python train.py --encoder_depths=[2, 3, 4, 2] --encoder_wave_channels=96 --max_steps=6900
Rows from block 2 of the audio encoder of a small audio captioner, named by matrix and row number. Rows with one number belong to one channel. Each number is 128 + 32 x the weight over its row's rms, rounded and kept within 0 to 255. All counts start at 0. Numbers have three digits each.
Before each channel's rows are labels from the 100 clips, of 14976, where the channel reaches its highest value: "strongest on" is what is common among them. Only what is clearly more common there than usual is listed. The data: synthesised sound scenes: up to three everyday sounds over a background.
# convs1: first pointwise conv (encoder.blocks.2.convs.1.weight, 160x128x1), inputs 0-127
# convs3: second pointwise conv (encoder.blocks.2.convs.3.weight, 160x160x1, transposed), outputs 0-159

strongest on: bird chirping; first sound: bird chirping
convs1.86:121136154140157158134146084153113146087095149161167098135092130100173142121154145111167136098149111093139119084091105146105177149172125141138144175027169159170148135134110147138144136116124107112102128102122255125112124140133132139076155158138126108172171037110098133192147142159178134125117084145136138134121169124153091177171065101106112155144115091129102168092109200140177129112154
convs3.86:138104119210161145134177136164131103047106112159163180155135120135105119167142128148063127105105127128153180163089181071112129149163157154133194139078149118108109112141203121099095185129196154185137117099149113117144143128147115116128107119164103118105157149191117143095112102081137059157154121128141133124115094099100104120138143145127190112097115199114144138118096169152146192155133143127125143139116124131113083102187113096161145098095065100174126078108140229141106173079090162

strongest on: reverberation; background: none; text has "reverberant"; text has "room"
convs1.153:098150124089123129148123188099140117053096177164147105122142127118160111142125119087084130107162119141145136104095146118055160139151155074109057115116107114169135096138173084128108079124145138061132144107157162135088120174049097154125137107166114162102103117097105090112170098113111085160138120110079081150134178152214092071176134128095072175107091082116086149145141148078161119153092
convs3.153:145105105116077124093087133076126116154094163202127139129112164099065188180185114056159127155114118147135101120159156129084094174130144121102128140095131142122041122130107147137123134139214152175151212137153187128101141121139056133182114071136124163113150117179099103164156141108125132154131109124146124105123102151179123115112110122147102082114075082175117181055156104152124031163148127132126110156091105147097152078120127135154179175135137141154143146097085155137152159105156119

strongest on: bird chirping; first sound: bird chirping
convs1.118:119091113174135097081083135056138159098118090131089161129102135128067116114116122120196142124175147135115085070068112104123108126141114096160095134142113171118125165075144184113144182130154111127067097140097163116074111142111159155141139121125142109127072041108085094096122087144201123038116127138146118091134147131152150099155159090110134140070184103116090145095108118132109148153048
convs3.118:150138138109078099035118021105124129140139163140094058124113112102144120135145129080125119143118125119107134114105064113087139120161066188132097141171115108186150142069135118133155097195081140135102113126126144105155106105099109053122120143121120126172104133161130145098139176136069150071073149078154144112131170090091086162082111143146160132129173101053127131150183112075080088080104090092142118096127086135088078077111118156110148121120124165135145100093117120116100080152170099

strongest on: number of sounds: 1; background: none
convs1.144:141171102106058125155094136131106112099132162124112115087112151102186135166107082086123192114111122120119104118099125108108120106102116115138141119138121193136154153113110116105158068120133082103151131114198149118125145134088127169167122098109125117185182117107176121099142152086131110127064121090119114165098081131146075113144136145090036138122143089114129068119145136128139073130000
convs3.144:098135143102093136064157091155163100123123124129138082105107156070135123139083127106113125072105147190158107098143092158107164136216100093166064128213149109136163112102093192103185104112059172157145136132137107131139111167156164090139154128112094114179091101127130119121085130179189090149096104101124097100155157141153078156104169157107108116175103093126139177114106125144057154118134116115098117176148102160061112152062075101079150185157154137178134123139114138088123119108140159

strongest on: background: none; explosion
convs1.25:135144103102135119160153113118153110174110130117112163107110155158114175124140121148044121137128135147156101153122119144136131094152153116097109147124189238138140168116120093192161189163168145155140063157074096060175150142162192120186114126150118133135149126191162147072165144135113092092184108119099113087090068163134132157082149143141115165122112112145118167142188108113123127190171
convs3.25:068089087095102200131176120136097171132122108183121155105158133133081124139164108143112127147105130127135097130130198147121100161147152093061122138120139134182099097149137096113079092144143120117199103147094093137131110131099095141169161129135135129083121124167117112161167152161078083104109137138170094144141158066076148108130152127128114113148182147176186180107090190102116184176139134165134203139136092192139144156105177135116089165171148086157142138112128126078157140200089215

strongest on: car horn; background: none; first sound: car horn
convs1.18:109121035137126071089156140120133152126076115090125153083133161193122139154115087119078151135140162161225083101108124091142119115148122133120149102126124133176130090183080103127131140120144085093123134162123128101119081143128066091106134144155121100154105063130154155148168151126127093098179164075084131110111169157156121157113169109048093148145073170106182139117078125199111152088133
convs3.18:049145155154170118066095084153064159069114115117110166114114177047109131126166210130156165140179134021126108131073145126154053128141114188118129082168091092089158137102090154137104174150174134141125151158144124164150051141073147154129158146113119134172122125137144124129161130170109137136149156131116059130153136144112097079098117116120130161059113169150113102129081133106122111156063141109156181175127118146142102142125154128100162140126159118091105100121145145077130177124115138

strongest on: knocking; ball bouncing
convs1.11:134113152135083148120129150184109094065211126155113157132114139119157155147095152122125110127158181120116130127102110115094115122163133142086096183130094160123121114090151101125075131058132112137141114091193111112109133093146148099112154141126145109186148093129151140160211152145122101171057105023130038143118164101147108151117173228127131120115160101085129073130151113137107118162139
convs3.11:084101161146120144116102120078164140197066100165127124138088160167123165145124090051091104127141102158130110130089195094125134155150110103131110111095112118112114126128170113154174069142180084131161121126119146111068108102146139101144136138119092079103121138172087067195124125076174147152171146095113098158088120136116107118127113089121080111101126092143168041054111116129128144175125131117193071023122137085169160130174146109150150143109184115145100096128154143146165167085114145

strongest on: car horn; vacuum cleaner
convs1.79:168093127111061161166111137075140104106119085124154144153153155162118146189098099112074141095159115119146140123107086108137122150114094097121138128120141182143079110154123156150129154088128088124124139104183136131229112132167132125071084130132108131106137112244146123160163139088146122079147149127142144084166147147148135130116147150113137065068135207117126146137108096112152173145018
convs3.79:114096114129114116085047166115092101074194131091090137124114124065094103065157120157113091131162141022094140165087084071148069131073121149126167085099132112111063148072080112166052131160131139087104130059152117129164127091101145128139124145133121088100074129062137108150118115136093144067115143105094122103112134126094125107114126112093160159140125156168141067103124150123157079120066109116166142100157148141163156117091110136138130138049125124099092103104131133139108154133147076

strongest on: reverberation; text has "reverberant"; text has "room"; number of sounds: 1
convs1.124:107133156156177138196117144126148154158120125111065148145145115117154149118113150113066090195173135083144120137142105177119160157140168108105134195151183160082140115123171078178133178106135173169100143176090160124173191127142156098104190111169120124114112121084083207059132179099113108108169145182145156101148114167132127101062115135141094137160124095197157115116147134124141120116130
convs3.124:132137113135130080095096146126100113103126131079118129148125104181151158156128153182192151100159111107148122098165158161088079193202087164136092111135072131099160138064121125156210076190090138105115071181092074092120136117174134174130098176117184145109136108138096157083138143130169187143096166122141152120106162141092098162147176116105155124137173097078132112111123092146149111104156128155186091163124110075084095206170160118120121126125150102085090173118125144185138101117145121

strongest on: background: none; number of sounds: 1
convs1.57:170127137083120189156115098151115101092137183159167131153108106160107106151147097086103182147105088117096173112160120128146179108112132114104105131135185143149121112129117089179133101177119141220123086127108146180167153134144135136109129184149121196128171116182095159110139172234123132179146109152108131125151115117034138123106138162175125102115131078174089106166179112165133102105100
convs3.57:164122116063131155157068104125121060134145134157110058144127104087093134163114084127107156161133204118125127049154167097160197162187149174105124147156168110081103083177101089179078131150181168134071141191156164146097170089133130126085118127107178106155154126164128155145098092074116154136099140146101107116146091171121096142145145141119156088181123132106136126177115062091129072144131124125095091112169129157109115131129077136163112173178152134083110139089167082147120102159104146

strongest on: beeping; laughter; first sound: beeping
convs1.88:127121155137121134150128162094072151118094160149129158132133188091125127147058115062130134152177113122117079113112103114144149117147144144143082178089157130056137154177094105102172133122159134134145099119145189142117144111149184050124142122204115159171106103158148200126108092079097077130140134185129138106105126194169105093151078056146090117137123098140191137069162105154118119153165
convs3.88:136166065197165145185134184117171125154136178163183121150150095132111089130125140108129108179124116108128122160192156131137100096107152161110138118087140125206097158094134104153103184168131158129163112081150130154091111107144068117084123174072081095109143144117115173159055120130127119082135114168156132186139188141149118143099154151108141119120149144159152059197150131121185092165122135192121120111142138128134128122120125041181101173098182149054099138154170112129120156106159114

strongest on: quiet level; chatter
convs1.114:137135128117090111106212178095086163067077121106186164131114157084162117103107079138116074165165085103096137114093108094081181135193142133156132155125118153145198134166147089092178133139130081171139153066105118150103123163122145097130157117130133149157181141122135161132098137046143105078104114082127100119153081166108091153107073159148147154121119104125076071139154164179110111153118
convs3.114:093086136122101108137118142117089110085136119103102122124079173087166114081097105132160081125118126129102167090155126181093119104034128073108140143143145158137201049186169090137183119131106118170089173160129074137124111204152159139157100118063091087069079096108135131197147126160123135097104133133110190094143133166095125133157131091085162100145140157207133115075147130105097160143166146091132139134139157142095136120145119143159116105121114080178121149132130112166085110128041138

strongest on: helicopter
convs1.32:132154085099158118122190113128161115084178096120097138162117105148190128088120141092105096177110211121083154094117101182109129150087090130146123187178130140184127131115146087127135102118119134149163145103142129119113136090178198128130088110128158149058110133132075123074095128080165121137129145134070067116124096164132203122129150094137100183152095096189109140143179160139047141145123
convs3.32:066175166120169137135201150061107188155169100174116189138131096149102155146154164150145143112097185095166134104123128169145142117146121129082158146099149097098095122160062153132079100135099131129191116139110089110153127117102109116046181123142117121150112123193099111081103097139166113156183134125115120159079177095134143122110139152144159111151112116087111133149117112116138136120092154154146239168105170139181106146139113141116131060167164177150107059129095154115168193142165111

strongest on: car horn; first sound: car horn; whistle; background: wind
convs1.155:123188108106124080165181129112182171137139136117143141126126190126105125082163104124191200081069113165129097119138124169106081118148169124136144168166052089162170165056138147108142148068114096179142179110156122146176119158094177115092121153137124111157103085082128120092113087139117106136099174121126121106114129175112144137126169146165152102074175169141095104112101073158191137119101
convs3.155:087135144155094108140139163112076144064059164141139123125137083093121070105129166126125112117147128074138095146106116091134122121153109116102055157120169022138137127117026125060119090150104174177110131143119116084081084105139175136143101138130160167116127121174171130115143109149122081123140106110133056100179114122132114197112127124138110116081103106122117093115114157097122132085098146194105139132086097175109047131121107147110112075086116106054121145061109127141094117084112154

strongest on: number of sounds: 1; background: none; glass breaking; first sound: glass breaking
convs1.85:174160126150165159100114116144139042171112131105118123149138102126124141093136077089172148124140155083060199135157131092139116113101137203146096131112100153136105171105124109115167149090156162173056154212153120120084055133103148116145203098139107093109091123083185134117157068142124094134157159169100122073129157154120111118127165138175155171165173108175130137151174137114145114137131
convs3.85:136152147139161092081075136145112128115115110096117143113138161090108050047095126196116124139156178108142145255119148119166131143141124101134111110145110108083108161190149147179145113177133156126136147138188106129166098107136189154138093134131184096129095172101144137130118120112100185158078156153175162099129128141140160075145119144169123160111131134190139142133087154093102142071139176134131095174198158101120133148127157081108092176116108099121126109099090111072087115116201140

strongest on: background: none; number of sounds: 1
convs1.94:163139112117130098162112174120153085140147135191117113145125118121081130156085176134076130189139178132159139119137173126097117159076100088141101137155182108193129166142100117106129113033137098146109108145120107117128091098127237063131078120145094101195157139143150102113133122166087117151153151155074138111118073122133125096143180123129132148155062090162130114186179079134159102140096
convs3.94:155101124104040085149075133124155067092121149180112184130094134051145211154148150182145131179073108137139157165076166087128103122134135136087120125152113130140109098092163116128121134057167112134139139119146093118089114070123134158139110097058070095125066147199102135129179109159176179106129123140133157119163135091113095146140156086160120104129153141112092139086102107112095183150123129165114124148075067104087129113131117121097149191124096154172143172099174081112125107127158167

strongest on: background: none; number of sounds: 1; mooing; first sound: mooing
convs1.81:119159154129164124159089177117133150118086137133136085163145134102171109114088135077078139083124138141108179105167196178107120117076104148102144099145109183130153191125125104144096091131148134125121118183117158085109195126178176138111135157099141067191169140085098092136107113155105117102070123139096096163174120115104097115115116092105128181172058074115158126060152115102213139124124
convs3.81:146104098118109126122077111157139183097081104113155034141151112132139154141071094139173129170177163159175178111129100061106132120189064160129155115112151156101113147161148095138116167108144132196138171170139112164089100109126172039110129143122108162137134169152121103114110126069140155129144183122122127137133118145049092105126119141117128096134148166126128098065098173137126168148127185122119035159193148079123106087071124108103096141157111156083153158117110191141162123137126164

strongest on: fire crackling
convs1.17:123122172108141099095103070090112137071093118088138158100116111098182127163070069138024146139080147127143072106132135146094124078159116110132108147161094157209138110167136171123105146166099099152140116150114127109096093129095148158141135102086121210091094161129177126100102107141095158159183157103139068120085101124070158126170113147074180130183122105105138123182143106112132111150134
convs3.17:101103135073149166183098095124092129058083104196103123151141125139129132151121113099125190059116142125101094121125124128178163132161182093121076089106125093176106092095087052163066077099145119122101117115177082139133077147141148118093105168139078105099114139191105149101116131202175144155121095142124149160118113122144104099117113122114142136178107113134133127127106090162117132051185154162090071100141143147118115064099113078200138166140077162155087155135155104112124139125119190

strongest on: chatter
convs1.117:176134101137110128116097142162092142118143133089100093091141113101165107111153155170118152035147094157196129125076064152116049077192172105122067168148134170149155098145095062113101170145149101169126081153124136168129154145147150122059105118122055148102136117155131105109172100138107116082127139163119115125126123168106119168167122098108128118116171150165131096112175084160197079108114
convs3.117:093172155139168109168191143153106131158128093163159150114135156150143100168127094121179161082175106130197119138104104085116079127134145108137139125063084128106097039115118120100118133106094118184116115128090090150094063132116145122161213128084127127147130162120142074121119078131069128142185132119086102102183171126105087089143150108095085097105124121098124105042113141049085180123109081184109127144131158148079129121095117123118187131166097146085110068106118157147129157153096139

strongest on: ball bouncing; knocking; first sound: ball bouncing; first sound: knocking
convs1.100:054120099127178086111113106082129132134106070117189163111146171103089098161065113180117134146081086198103104156160171128097157098106120136116093102131090130141138134145138089124115150127161109173113126085083120113131066113110073097129142080133094120126068131069084116155192124054102156091070113115120128114132135172115111154120115197153174106188167122158135080129120151142158163162160
convs3.100:131122119146118096104147149150118072112121136091131104110153156147136149124076084134102121158053148133164155083099081086119219160150141123114117099104171087168057166117176163140121169099126119174124187114163135081104122111112091127113184136154161113101170169119144120215072098124165107135163149142138129122093151106113131140071170164137136102206127099149142110136182126115171120183085115170082099128144071117121152130159130107150193136092139129106168143064129177155149206175096128

strongest on: number of sounds: 1; background: none
convs1.119:133126172179153120115112181109104128119102057151125131094157089166151140160150139108127095133177175149093124115140087125157111109135197132152116156140141198148147110118112127129073161159166135120159144160102195092146151154173153169128208091092150111138035174082141177104139129189121166115141128095129131161166169121180116110166130138118058207126133135165171137162107072127099120147105
convs3.119:030124075100168126186087147131068147143112074152185204127150120102122162149123161128094110131161118170145138134086135156174091147123133106166153128089162059106116138126059147089124121161087071149098114152138121113143132196130148177089091092107160166151127142098086105142154111108069124142103117150085107106132129077145113113106138131153103092153093115133079177139123106133101131154139109111118108085119126118185145147132168172175111217124051040149160102141133110104133153159134176

strongest on: reverberation; text has "room"; text has "reverberant"; background: none
convs1.66:207191129146122148192094168170100098055127143154111087111149126110159160097159048099131139110097111130140117146106126129133189144081109089126092183150115130109113178078103087136113151103108107137108060082134130154184161091069115107174152172144103156107119046158121132153104142155164079128097100131142117125117122143075120098162140163172118122121190090150142157077162099109142097170117
convs3.66:096122145107118167073110184129089141185146194152102163144119157134135151141129180155214125157119127148189132086096094171182122104121141136147094164135089159120150106100129094156144105136115163104146106175140108137174111087150152208117170209119128145132105120150110179160199166146113160134135092131157179135155128133094154096136124113137119126106174120160093099120155131127162157183173119095092146140164146159155118225090120180132080145120132173196118170151105096088085103122164064

strongest on: quiet level; background: none
convs1.62:162104145132124178102150117101147109117109125154160110106123139145159116109127110164138165134140058086118136115190148164080108122124070155048137067073131179097111169169138136060160127141141135139164170096090115090138092140074077148132114120122113113132128162142105092140106106139075148062130111195128102113060097123162153150113041137204132134126171141123137081151128126113223123144152
convs3.62:098103141156123111136135173182128150182115119107166133097109119092097095139097094143124135131146132172133156103094222098147176149128145118058157129037124126117089147149147158126097122109195104155093125119062134166082172154159148156120101076110120148177083083164096120191176190091115161176100090141128133118090124160104171098112118095088108124154187146143173092129117129108129147185122158119114131023125189092099127145135169142148155174100134172088149102141123094104116087115148156

strongest on: reverberation; text has "room"; text has "reverberant"; glass breaking
convs1.65:137108094098105147172061138135099116170160140134159110085140091180076193127106123151138142160124129146173067175149126132086082098122139124124147144112114150065152101112098090138133162122137148110094180087099108083165095076173155073096165113105132122188107113124168080127059223119160106161126140103152118214134125152110084116083090141159070138143141137136159104156173121131130128179119
convs3.65:104088107110125143133124130124119159178149117120092116107128063141144129122128145089146135110132172112143127069108173168175083128079185163112163111137104190163115110094170101113155184098163106075158134105123094172094172118164149162080185095131151144137085155149133139182114099187188086094123135189164147162142132076122091097154098139120164114080203140144113152162153142119134122083166126093060138130060106158179138153077206137141099163113103128107103190091205125136148122129127134

strongest on: bird chirping; first sound: bird chirping; glass breaking
convs1.158:176138117158135116156185107187083137080147161139100115084051140120118128166138085145152177186146109091175095134102135097074156151160151070125137096142139096075143098111100121147112103135089115130116102154177070168091142108169151121095156088106155083129084163098149226155165209125090174137133153104138100186104112085119174089107130160146122111132107156112137088173140121157115101151121
convs3.158:154145163109182151104105147117094078119098085161148071139106184092128112118199152106122083125086103161197106163137107167082124131093101144096213117140139198091086153124188125141191173133132119134147107105099065095102122141149156099131116078125101092129137171061108161147071149115090100169170148112118079131095163116129110132143140118112153175136106143097105093150135129103135127105091149157175177117113135135143103127139072151091116025090127083090136137185097184133118120176162122

strongest on: whistle
convs1.31:145133094079085090153149110119117133117116133184145165167064110131115119121149088117107138097169100129183123091048109101088127142119133138095170128137109121113190171120148161099154112169105102097167077108139124098145149113173096155187141156149166180135156107189127147102195099105094182116079166068113185126115098122105198114134132153211148158099148113102159093193103135144168163145125
convs3.31:183137064186138160206159106159146126133135157092183111118144117164115163111118078095148108100103132143108160115145132103147159133060179172150131137079129178117195107138164141127085205090130095099155169133133171119174158170128086101096151141137098113106140164083150121102087077092208177116127096150094123142163158134195096140143115136102132187121151104075166201063136134202117132156158149107099087118084166083121145140127111136112132154151125167159125155144124138161180118121113154

strongest on: number of sounds: 1; background: none; car horn; first sound: car horn
convs1.99:105155092099153100097073158120124158094121146110120191145130137188088090199120119124177091129157166138172072094136151133094117109118125122107081097145086150158085150176064153111155169130201124137120163157118132139145143152100121104127138113155103069102077185143173148066095085082105113067189138144090130068129137130187159097176115122091116127188115163121124146113125099147077128175110
convs3.99:114088111098126113149125087116169134179153071124116104168159138116168173121126097068149069184159129161098117168144109116109143114103142134117187149128157151127065097169152103121155100168098126192092138150149123142131188151126180119098104156092127130142142135196156140105120165126123163137076138104122138179142161131140168151175159085162188168227147135108168098160101079148181121170151083085162106150141081158117201134128172135208127148114167132152136074148101157139106060139109119

strongest on: door slam; first sound: door slam; thunder; first sound: thunder
convs1.116:111147170113195182111149086143125134133145103150129150147110170102164124172143198147101172164118168081107117121110198143164155124145124097101150128111082145144122080202161181128168090140116126147133103125144122127172152137165066105054004072105136160141153086096091064087134155093119150120168104161129132115126122108079138108123134152109111168147124126110092138093136077132081114092131
convs3.116:103119079082144093099121160096144124046165125139181159108149163120103170108107083138102134146128162111126169157114176158088144171124149130130098151097103107109112130080100138137165161138202173154092152097166120110092103074106117108176140173191042141122107167108112119171106179158182116128132158106153086146135071158155098125111073165163131140153149133083130175123142132151153148082145196155062115166141161140153084105157176140130132144071110074135106126167130198178128151134120063

strongest on: number of sounds: 1; background: none; door slam; first sound: door slam
convs1.30:117154078137160150138171104169119113110107086168158110073155112124126101170117171126126180130166177133107112098157147109122111122114111127127157157120164052123130128116096150148128163141169156136115244164134090161065078150112128166133157088179153094154132180118103061107117149106144143118130119132078057099124173155174147123086104127125115072164176075107183142146106148122089120147207
convs3.30:159072143162103140116113138135163127107137155152163099160149180104147124156143116162166144122168133079121129152156137121124188097143142155097128110188143152125173143113143070093126126134088226152137142124183092116071132158204091110155145191129158161132144088132116108085189090215200119149138105145186187146126168113163163145080164120124173119148160076111134135165128136084108130116167123125117080135118180170093152141122149166178149093091118176104090200111119121149104076110152102

strongest on: background: none; number of sounds: 1; car horn; first sound: car horn
convs1.84:087152141095170050108112109101128112177091155126099124079103162099084103134129088140151121167139170113110082125145138159156114105123118194175128113093108125051113146179112165087132178123137146083086092171114162185123133176106164164148124111113145125160155152173077134153130101180123186149118106153094134099131161185089199125144089094096173088169110166065121107127137133205113109127150
convs3.84:081144119091072111116113122075100131145122140134112136091169127083132102126124164110096175192137118089132121075106109133146104113136163161138061174129098099058144163108077123138128113134157108108132170084107185153142075135111157138146156126172136095135075130117138135071101150151078132128097137114117155102177123141155136077055062116103109139106151076071088166123170122152143082061166158065113113136141090079106088107100106134099118089119054144137117097087152204089158159179124067

strongest on: door slam; explosion; first sound: door slam
convs1.111:141147126155132103152106122131134120153131112117166154101189127159097108153128124154114193158125139172131095116140165123121121140057105076112089101183155145139169143140108132173111185108140130145141095158140129206176126139120131068155132038120150175141088130215126120112131154145076146099121050043149192087148158086084174132109137136185137142154092127094104178152132094112120138178102
convs3.111:167137187125178104130142105111062161086068130105123155125162070161102053110152124148094172143044082130116106133081116117120180145166177169149154124082103093142099147184119151179179174074129094138128158152110153106141124124136132098137084069178110027106161150133078156149072136075122151147130103111065154107098110162117091131119142133156109100162109174094164130170113190102099098139171164168134132150106150109137159148147119112138133167120141128061132125061128136130151127158130119